config = dict(
    qk_norm=False,
    depths=[3, 3, 3],
    gradient_centralization=True,
)
Rows from block 4 of a small image embedding model, named by matrix and row number. Rows with one number belong to one channel. Each number is 500 + 40 x the weight over its row's rms, rounded and kept within 0 to 999. All counts start at 0. Numbers have three digits each.
Before each channel's rows are labels from the 100 images, of 14848, where the channel reaches its highest value: "peak on" is the class under the peak; "responds to" is what is common among them. Only what is clearly more common there than usual is listed. The data: flat shapes of many kinds, plain or patterned, on busy backdrops. In brackets: how many of the 100, against the usual share in percent.
# convs0: expand pointwise conv (model.blocks.4.convs.0.weight, 384x96x1x1), inputs 48-95
# convs2: project pointwise conv (model.blocks.4.convs.2.weight, 96x384x1x1, transposed), outputs 48-95

peak on: flower (25 vs 0.4)
responds to: count: two (46 vs 20.5); flower (39 vs 13.5); largest shape: flower (33 vs 3.7)
convs0.248:569519479523531515492455513522478509529414440525493456502502446528472489527559535540487510538499506512479625444479600519487561535512429470480478
convs2.248:496506463509532539446481459439505509495521483523505479473479553520517523585502579516518471616483520435568511537521504489502596437561547535584542

peak on: ring (29 vs 0.7)
responds to: count: two (41 vs 20.5); ring (40 vs 14.1); largest shape: ring (37 vs 6.3)
convs0.230:575543493487450446526485495481467521556546502462476472475555520508517426456557549540516523511527479514577546431512463465489445549471416536497473
convs2.230:568463549486467548449554473449462582466471546511552481488419524544480524512546542519524422548484522470483474569548496577559469499540558511463486

peak on: hexagon (26 vs 1)
responds to: hexagon (35 vs 13.6); largest shape: hexagon (26 vs 8)
convs0.4:507513506461576422526511566445491434482502583454557468522498466520501470500544453508487451456462500499522471513579543502520443433473476538488463
convs2.4:490524523489581440522563512509483497536505532489489521485543476483481527428517471462444482445530497519501482493572518557529449441509434462449494

peak on: circle (33 vs 1)
responds to: count: one (52 vs 20.4); circle (36 vs 13.8); largest shape: circle (34 vs 8.1); largest shape: ring (25 vs 6.3)
convs0.240:462430497542471484447520448466546482452532465487515537570450446494449468494499510496520379422446496453479478554520469517544521488554461531495440
convs2.240:530436520498543509459542499477545448541560531452511449511538512488546469549518567526521452521434509480498447479560424503472521440526464546586421

peak on: ring (38 vs 0.7)
responds to: count: one (51 vs 20.4); ring (41 vs 14.1); largest shape: ring (40 vs 6.3)
convs0.156:492509507520470480494509567509581484579503487509466437450496497535479455461565536493464512514463511475486573463501545448505602510464502556525462
convs2.156:409533435539498469531438454551509499445516463561458558495533497452551528519417456450465565488550442519552510479440488455433556491479500520539572

peak on: ring (25 vs 0.7)
responds to: count: one (56 vs 20.4); ring (40 vs 14.1); largest shape: ring (39 vs 6.3)
convs0.345:518513484493460485527513483475454558553534494480432509465546485504534430458509513508530492529534532473568546442457452465480472548445470521574514
convs2.345:544497557488470538515495518465523508524470558497457468451537471531454435499549582562581471520424556464493507472529527491540523503534458482492494

peak on: ring (25 vs 0.7)
responds to: ring (34 vs 14.1); largest shape: ring (27 vs 6.3)
convs0.266:439587523479440509554481521498491558507467489490437503465557470537546508523527463459525531498520557526528468422452492447443362442480477437542534
convs2.266:561488555474495563460530508449514460557468567462537469483497478559436447495599580558594434488438575450460466525542501526554504484542490497502468